A small multi-label image tagger, trained from scratch: 10.5 epochs.
Rows from block 3, named by matrix and row number. Rows with one number belong to one attention dimension. Each number is 50 + 10 x the weight over its row's rms, rounded and kept within 0 to 99. All counts start at 0.
# v: attention value (model.blocks.3.attn.v.weight, 192x192), inputs 96-191
# proj: attention output (model.blocks.3.attn.proj.weight, 192x192, transposed), outputs 96-191
v.98:52 53 55 49 59 40 42 61 51 55 49 37 48 45 64 55 19 51 56 50 60 39 64 43 43 47 51 47 54 47 52 64 63 53 49 36 48 47 50 34 61 51 39 79 54 50 57 40 58 52 49 40 47 31 57 50 35 45 55 43 40 66 59 42 34 40 56 50 61 36 58 54 62 59 39 72 43 45 59 58 42 66 68 40 45 32 58 53 54 40 39 55 40 49 29 54
v.99:55 45 55 57 69 58 60 51 46 64 62 47 66 30 60 58 41 65 63 56 55 32 56 37 51 48 42 26 48 56 42 56 52 45 52 47 54 49 50 57 69 54 44 45 37 45 57 33 53 40 48 72 66 30 62 53 52 46 57 69 34 52 47 46 40 55 44 54 48 43 57 58 58 50 65 37 55 53 52 44 45 51 47 57 46 55 59 48 54 43 51 63 42 45 60 48
v.100:45 53 48 49 55 64 40 63 46 47 43 61 63 32 71 59 35 56 65 52 38 36 60 58 52 56 43 49 60 65 40 46 39 58 55 57 56 49 48 54 58 65 36 61 50 63 50 52 69 37 63 57 57 45 55 43 61 54 46 43 44 48 45 30 54 54 45 52 47 43 72 59 47 49 61 53 54 48 51 49 49 43 49 24 53 44 37 38 45 41 55 48 58 51 66 56
v.101:38 45 56 47 23 46 38 55 48 56 49 42 65 41 50 62 52 49 52 38 46 38 55 37 47 46 47 57 42 56 60 62 51 62 54 60 58 57 60 35 55 60 47 69 49 39 60 64 66 34 42 49 40 31 45 40 60 56 36 48 45 54 47 51 39 54 46 31 52 54 68 54 32 49 44 66 38 44 59 46 64 51 59 41 49 51 65 65 45 47 39 51 46 49 50 47
v.102:65 46 46 56 78 63 53 51 47 63 53 62 54 42 57 47 34 64 48 60 55 44 49 52 50 46 49 42 67 58 27 44 62 52 54 34 46 36 47 55 60 51 49 48 44 71 40 28 50 44 45 59 56 53 62 63 56 52 65 41 41 38 63 34 42 42 47 59 52 29 57 51 68 59 55 50 57 49 53 47 31 43 42 55 54 49 48 33 52 49 53 60 34 32 51 53
v.103:48 56 42 54 58 30 49 43 44 53 41 40 34 42 33 53 37 64 54 59 65 61 64 36 43 55 57 71 41 39 46 74 61 36 49 53 47 40 56 45 42 41 41 61 50 55 39 62 51 58 62 60 69 50 47 43 50 43 51 64 40 45 45 42 41 42 59 58 43 53 56 58 44 60 39 74 56 41 49 50 42 59 56 50 39 48 38 47 65 53 51 59 51 42 29 72
v.104:43 49 53 49 28 46 40 54 48 43 44 35 60 51 48 54 54 37 49 45 45 45 41 60 53 53 43 56 29 56 67 57 39 63 49 65 54 53 48 50 54 57 50 56 43 39 69 63 59 34 42 48 36 33 41 40 53 51 33 44 51 57 55 67 63 61 51 49 47 67 41 52 37 49 41 40 40 43 44 51 60 65 57 50 45 45 59 73 48 48 49 44 55 68 54 42
v.105:49 56 59 47 56 62 48 61 40 55 56 56 73 21 64 59 38 64 66 50 46 22 58 52 51 53 43 37 54 60 38 53 42 54 49 59 55 47 43 54 67 65 44 53 37 50 54 42 67 31 59 67 60 31 59 38 64 53 50 55 36 45 47 34 44 55 40 51 47 42 68 56 45 46 66 43 61 55 50 54 49 50 48 40 55 53 48 50 44 44 53 59 51 47 71 54
v.106:39 61 57 44 32 36 46 64 56 37 42 30 48 49 43 48 50 43 48 36 47 44 43 62 53 54 48 60 39 47 60 52 44 58 57 63 48 56 44 46 49 53 54 50 50 40 51 62 55 35 53 51 35 38 32 43 57 57 43 34 41 54 63 65 55 51 52 61 43 64 31 49 38 45 40 44 43 45 40 55 54 70 66 49 45 40 54 64 36 49 52 56 58 60 42 48
v.107:52 48 48 54 39 62 48 55 47 54 55 55 70 45 39 64 76 63 44 46 41 34 41 35 46 53 36 34 40 56 46 45 48 53 48 57 54 60 54 67 56 52 66 34 33 43 55 53 48 32 43 84 54 35 46 41 59 48 48 60 44 44 46 49 51 63 39 41 39 54 54 42 37 45 55 30 48 50 52 38 56 51 33 62 54 63 59 62 43 60 55 47 52 48 76 44
v.108:50 63 59 48 68 41 61 58 58 52 53 37 56 29 48 50 50 58 65 43 60 41 59 50 44 62 54 31 48 37 58 61 54 38 43 60 48 62 41 48 66 50 50 47 47 31 50 41 37 57 68 41 60 37 48 39 42 41 66 64 40 65 50 42 46 45 60 62 49 45 36 50 45 53 55 48 52 59 44 57 49 69 56 56 43 51 53 62 48 41 55 57 53 59 58 52
v.109:52 49 54 50 37 32 59 42 57 49 56 39 41 72 28 52 67 40 32 46 57 64 35 35 45 46 59 50 37 39 69 56 63 40 40 48 45 59 55 48 38 34 60 37 53 35 50 55 31 61 40 47 45 56 46 53 39 48 51 55 60 46 50 70 45 51 52 48 45 62 34 38 45 49 47 44 42 53 45 51 59 54 53 71 51 56 59 67 49 63 46 47 50 59 41 43
v.110:45 48 48 47 52 64 37 64 47 54 46 55 72 26 70 58 31 58 64 53 41 30 61 58 53 51 39 54 54 67 42 49 39 64 57 59 57 47 46 49 63 66 36 66 46 58 54 52 72 31 53 53 52 39 51 46 63 55 44 42 42 52 48 35 49 50 46 48 51 41 76 62 45 51 52 59 51 43 52 49 46 48 53 35 49 47 48 44 47 43 50 50 48 44 57 52
v.111:41 66 47 49 46 44 44 58 56 32 43 40 53 40 55 49 42 50 56 53 33 49 47 84 51 55 52 55 31 56 66 43 38 64 54 69 48 55 31 53 54 50 53 47 47 39 58 65 55 39 57 39 45 39 21 36 59 53 32 41 59 69 41 50 73 49 55 65 44 61 37 56 39 49 45 39 44 42 33 52 47 68 50 44 47 40 51 62 42 49 58 48 61 70 66 48
v.112:37 50 63 44 37 49 54 52 48 51 60 32 61 49 42 55 65 51 60 44 59 48 51 35 46 56 55 40 44 45 68 67 48 44 52 60 58 61 56 39 53 44 45 56 54 26 64 49 45 53 53 44 57 42 51 44 45 50 44 71 45 58 36 57 45 60 50 36 49 59 45 51 51 50 54 57 46 51 56 42 67 55 60 46 44 63 61 74 43 44 43 51 50 63 46 47
v.113:57 55 35 56 55 53 55 48 49 35 47 61 36 70 46 39 55 47 40 61 49 69 39 74 59 50 47 51 46 58 44 31 42 43 53 51 50 45 41 71 32 37 61 28 55 61 37 52 37 54 50 47 58 71 44 59 47 42 54 42 65 45 47 50 74 50 54 64 45 53 33 46 56 51 53 36 58 52 46 45 40 48 35 55 57 56 36 33 49 60 59 41 63 53 59 51
v.114:50 48 42 51 59 53 53 63 56 51 56 53 63 40 49 70 50 70 49 60 56 43 52 49 44 58 44 34 31 52 61 54 64 47 60 57 49 66 48 54 62 53 53 50 36 45 53 54 36 34 47 68 53 27 39 42 50 44 40 61 47 59 46 51 39 51 53 61 38 53 52 61 40 47 45 37 48 32 45 57 37 57 39 64 42 59 66 67 47 45 48 50 35 62 56 49
proj.98:54 48 53 44 36 51 75 65 66 59 59 40 58 53 64 51 44 47 55 34 71 54 50 47 59 35 51 57 62 49 48 53 54 44 60 41 47 59 58 37 45 50 48 34 48 50 54 54 34 52 62 34 31 44 44 64 46 49 37 30 29 55 59 55 56 45 45 53 43 48 54 56 61 55 45 50 43 49 56 44 41 35 49 74 48 55 69 65 53 48 42 47 40 45 40 35
proj.99:60 51 51 46 35 35 68 47 55 51 57 50 61 48 47 61 60 43 64 23 45 41 66 51 43 46 47 30 73 34 61 58 51 58 51 37 44 41 60 39 51 61 46 61 52 56 43 57 27 56 52 41 33 47 50 51 48 46 44 45 47 50 37 49 51 39 67 66 60 38 61 44 54 62 59 56 57 56 45 45 48 55 38 64 55 65 66 51 70 49 42 51 28 43 47 49
proj.100:54 59 36 50 57 41 49 82 57 41 41 53 58 45 14 64 64 48 52 50 45 57 61 54 58 48 30 34 47 44 59 42 50 54 83 52 58 37 49 59 49 54 55 49 56 51 54 58 33 59 46 51 53 56 56 51 45 37 44 53 46 45 45 57 52 47 53 48 27 50 43 68 62 62 50 60 48 36 53 46 47 73 47 67 55 65 57 55 50 40 47 38 65 61 54 55
proj.101:54 45 38 47 33 47 53 69 56 57 54 41 49 55 54 61 66 41 45 51 54 56 51 54 51 37 38 74 57 40 47 52 62 51 57 59 45 43 65 43 49 46 54 42 49 33 62 61 59 38 40 44 38 41 50 62 51 31 50 59 33 29 53 50 57 53 44 45 24 54 67 73 55 46 38 39 56 63 45 37 55 61 50 70 47 64 63 71 62 63 43 45 53 45 60 36
proj.102:63 50 57 48 63 54 66 54 56 45 51 57 52 49 44 56 47 60 48 39 43 51 48 41 48 44 47 21 72 39 56 36 47 55 59 32 54 48 53 40 60 59 53 59 49 75 33 42 28 66 59 50 39 55 52 48 56 61 47 29 36 57 47 51 53 49 67 56 62 32 47 41 57 65 59 71 46 40 68 41 31 62 41 57 58 62 56 43 49 34 43 43 30 58 46 54
proj.103:54 59 55 41 65 54 70 36 62 57 46 44 59 59 57 53 46 58 50 37 64 31 55 28 49 51 48 35 47 65 49 43 46 41 61 41 61 57 47 46 55 49 59 29 37 55 35 40 61 43 46 61 55 54 57 45 47 62 57 48 52 59 31 52 47 49 43 54 44 62 53 46 35 37 61 42 46 50 57 53 30 28 49 49 59 53 66 58 40 43 50 52 55 48 53 43
proj.104:42 49 37 45 27 48 35 59 48 48 52 45 48 55 73 49 59 42 51 55 42 62 53 65 49 50 38 82 38 47 52 61 57 51 34 61 35 47 59 50 45 44 46 50 48 35 66 66 68 48 44 39 45 43 46 58 46 36 52 62 49 36 63 51 60 47 46 54 32 59 56 62 58 47 37 34 58 60 26 48 68 71 60 61 50 59 52 49 58 71 63 45 54 48 66 43
proj.105:59 56 42 45 41 39 57 67 59 48 47 49 60 52 22 65 63 39 59 36 40 47 65 62 49 49 38 30 59 34 69 53 52 53 70 47 51 35 51 48 49 60 51 54 51 53 50 59 37 57 48 51 45 50 57 46 46 37 44 56 39 40 35 56 50 39 64 63 42 48 52 60 56 65 58 52 58 45 43 42 51 75 44 63 57 75 62 56 59 50 46 46 54 54 58 55
proj.106:48 51 42 47 31 59 32 64 44 49 52 40 42 56 77 49 45 38 60 58 49 62 58 67 52 50 48 82 37 49 49 62 66 40 35 59 36 42 46 48 46 54 46 53 46 46 63 55 74 52 45 41 47 43 55 54 41 33 44 72 47 43 55 42 57 44 42 47 32 64 57 62 53 46 42 35 56 51 31 50 73 69 51 53 50 60 50 47 48 66 72 48 55 51 71 43
proj.107:61 44 44 48 39 35 37 44 43 52 53 58 54 59 35 56 61 41 50 40 28 44 50 55 41 57 47 35 59 30 58 62 50 56 40 50 47 40 56 53 53 54 45 62 55 56 48 67 40 47 36 56 39 41 49 45 57 45 67 68 51 31 45 35 58 42 72 57 52 42 52 49 50 56 59 58 70 62 47 42 64 71 45 42 53 64 52 46 67 60 55 57 50 49 61 61
proj.108:58 49 54 49 20 47 64 46 51 67 48 50 75 49 56 50 38 44 71 29 54 29 65 56 49 63 63 58 58 62 57 69 61 45 47 41 42 46 48 48 56 65 38 44 38 51 46 53 40 53 52 38 42 45 54 56 44 44 38 56 46 62 29 41 44 34 57 55 64 51 72 50 48 56 64 36 50 46 31 56 67 33 44 48 44 56 59 53 59 54 64 55 47 39 52 47
proj.109:45 45 63 53 44 53 46 20 40 62 56 43 39 53 77 44 36 49 45 47 56 39 38 47 41 50 68 68 45 56 42 63 49 45 12 47 45 55 51 50 47 42 47 55 46 42 47 48 68 39 53 54 53 41 43 47 53 63 58 54 60 52 53 41 47 53 42 51 61 52 56 36 32 33 50 40 57 66 43 54 62 30 52 34 49 33 40 51 49 61 56 61 45 39 47 40
proj.110:56 52 35 48 49 46 55 85 64 44 46 52 61 48 30 64 68 47 50 44 43 62 61 55 54 45 33 39 53 43 61 41 54 54 81 53 50 41 54 45 51 51 60 48 50 51 59 57 37 59 44 46 46 55 51 54 47 37 43 50 37 40 49 62 54 48 55 50 29 47 49 69 69 60 44 60 50 45 53 40 41 76 50 73 54 69 64 56 53 49 45 37 55 60 59 54
proj.111:45 59 39 49 37 54 26 70 48 39 42 50 60 53 53 42 40 39 55 54 50 63 54 59 49 58 37 61 28 56 60 54 57 56 59 63 46 40 43 55 46 54 51 51 43 46 64 63 62 50 36 41 52 48 28 51 47 42 49 64 55 62 52 57 55 53 46 46 44 56 39 64 64 48 40 39 54 48 38 44 58 77 59 47 56 54 52 45 53 58 75 47 70 65 65 62
proj.112:41 44 51 49 30 43 63 35 46 65 58 43 49 47 56 51 62 47 66 47 54 40 58 52 47 58 55 70 64 48 40 72 56 54 39 50 38 42 55 41 49 48 40 53 56 33 61 55 51 30 41 49 50 39 56 55 50 42 44 61 55 42 44 38 51 46 41 51 50 55 80 53 49 49 52 29 61 54 37 56 61 33 43 50 46 44 59 52 69 63 44 61 48 26 53 44
proj.113:39 58 53 52 76 55 28 40 41 35 42 58 44 53 43 40 36 59 48 63 43 52 42 42 48 63 48 34 34 60 46 43 36 52 46 54 57 52 34 64 49 46 53 58 51 57 47 46 51 54 52 60 65 59 42 38 52 60 63 49 67 63 55 52 47 60 52 52 66 53 30 35 49 46 50 59 43 42 55 54 39 54 53 26 58 32 27 30 39 45 60 54 58 63 50 66
proj.114:63 39 49 54 24 46 47 44 49 56 56 55 64 49 60 51 46 54 51 42 39 41 61 60 37 55 49 50 55 46 55 50 55 55 37 44 43 37 62 52 63 56 46 47 40 45 44 59 50 48 27 39 22 40 28 67 59 52 45 68 42 51 41 33 57 40 56 55 53 45 60 53 61 47 55 47 59 66 42 43 48 57 51 51 55 62 61 44 69 64 76 60 22 47 60 52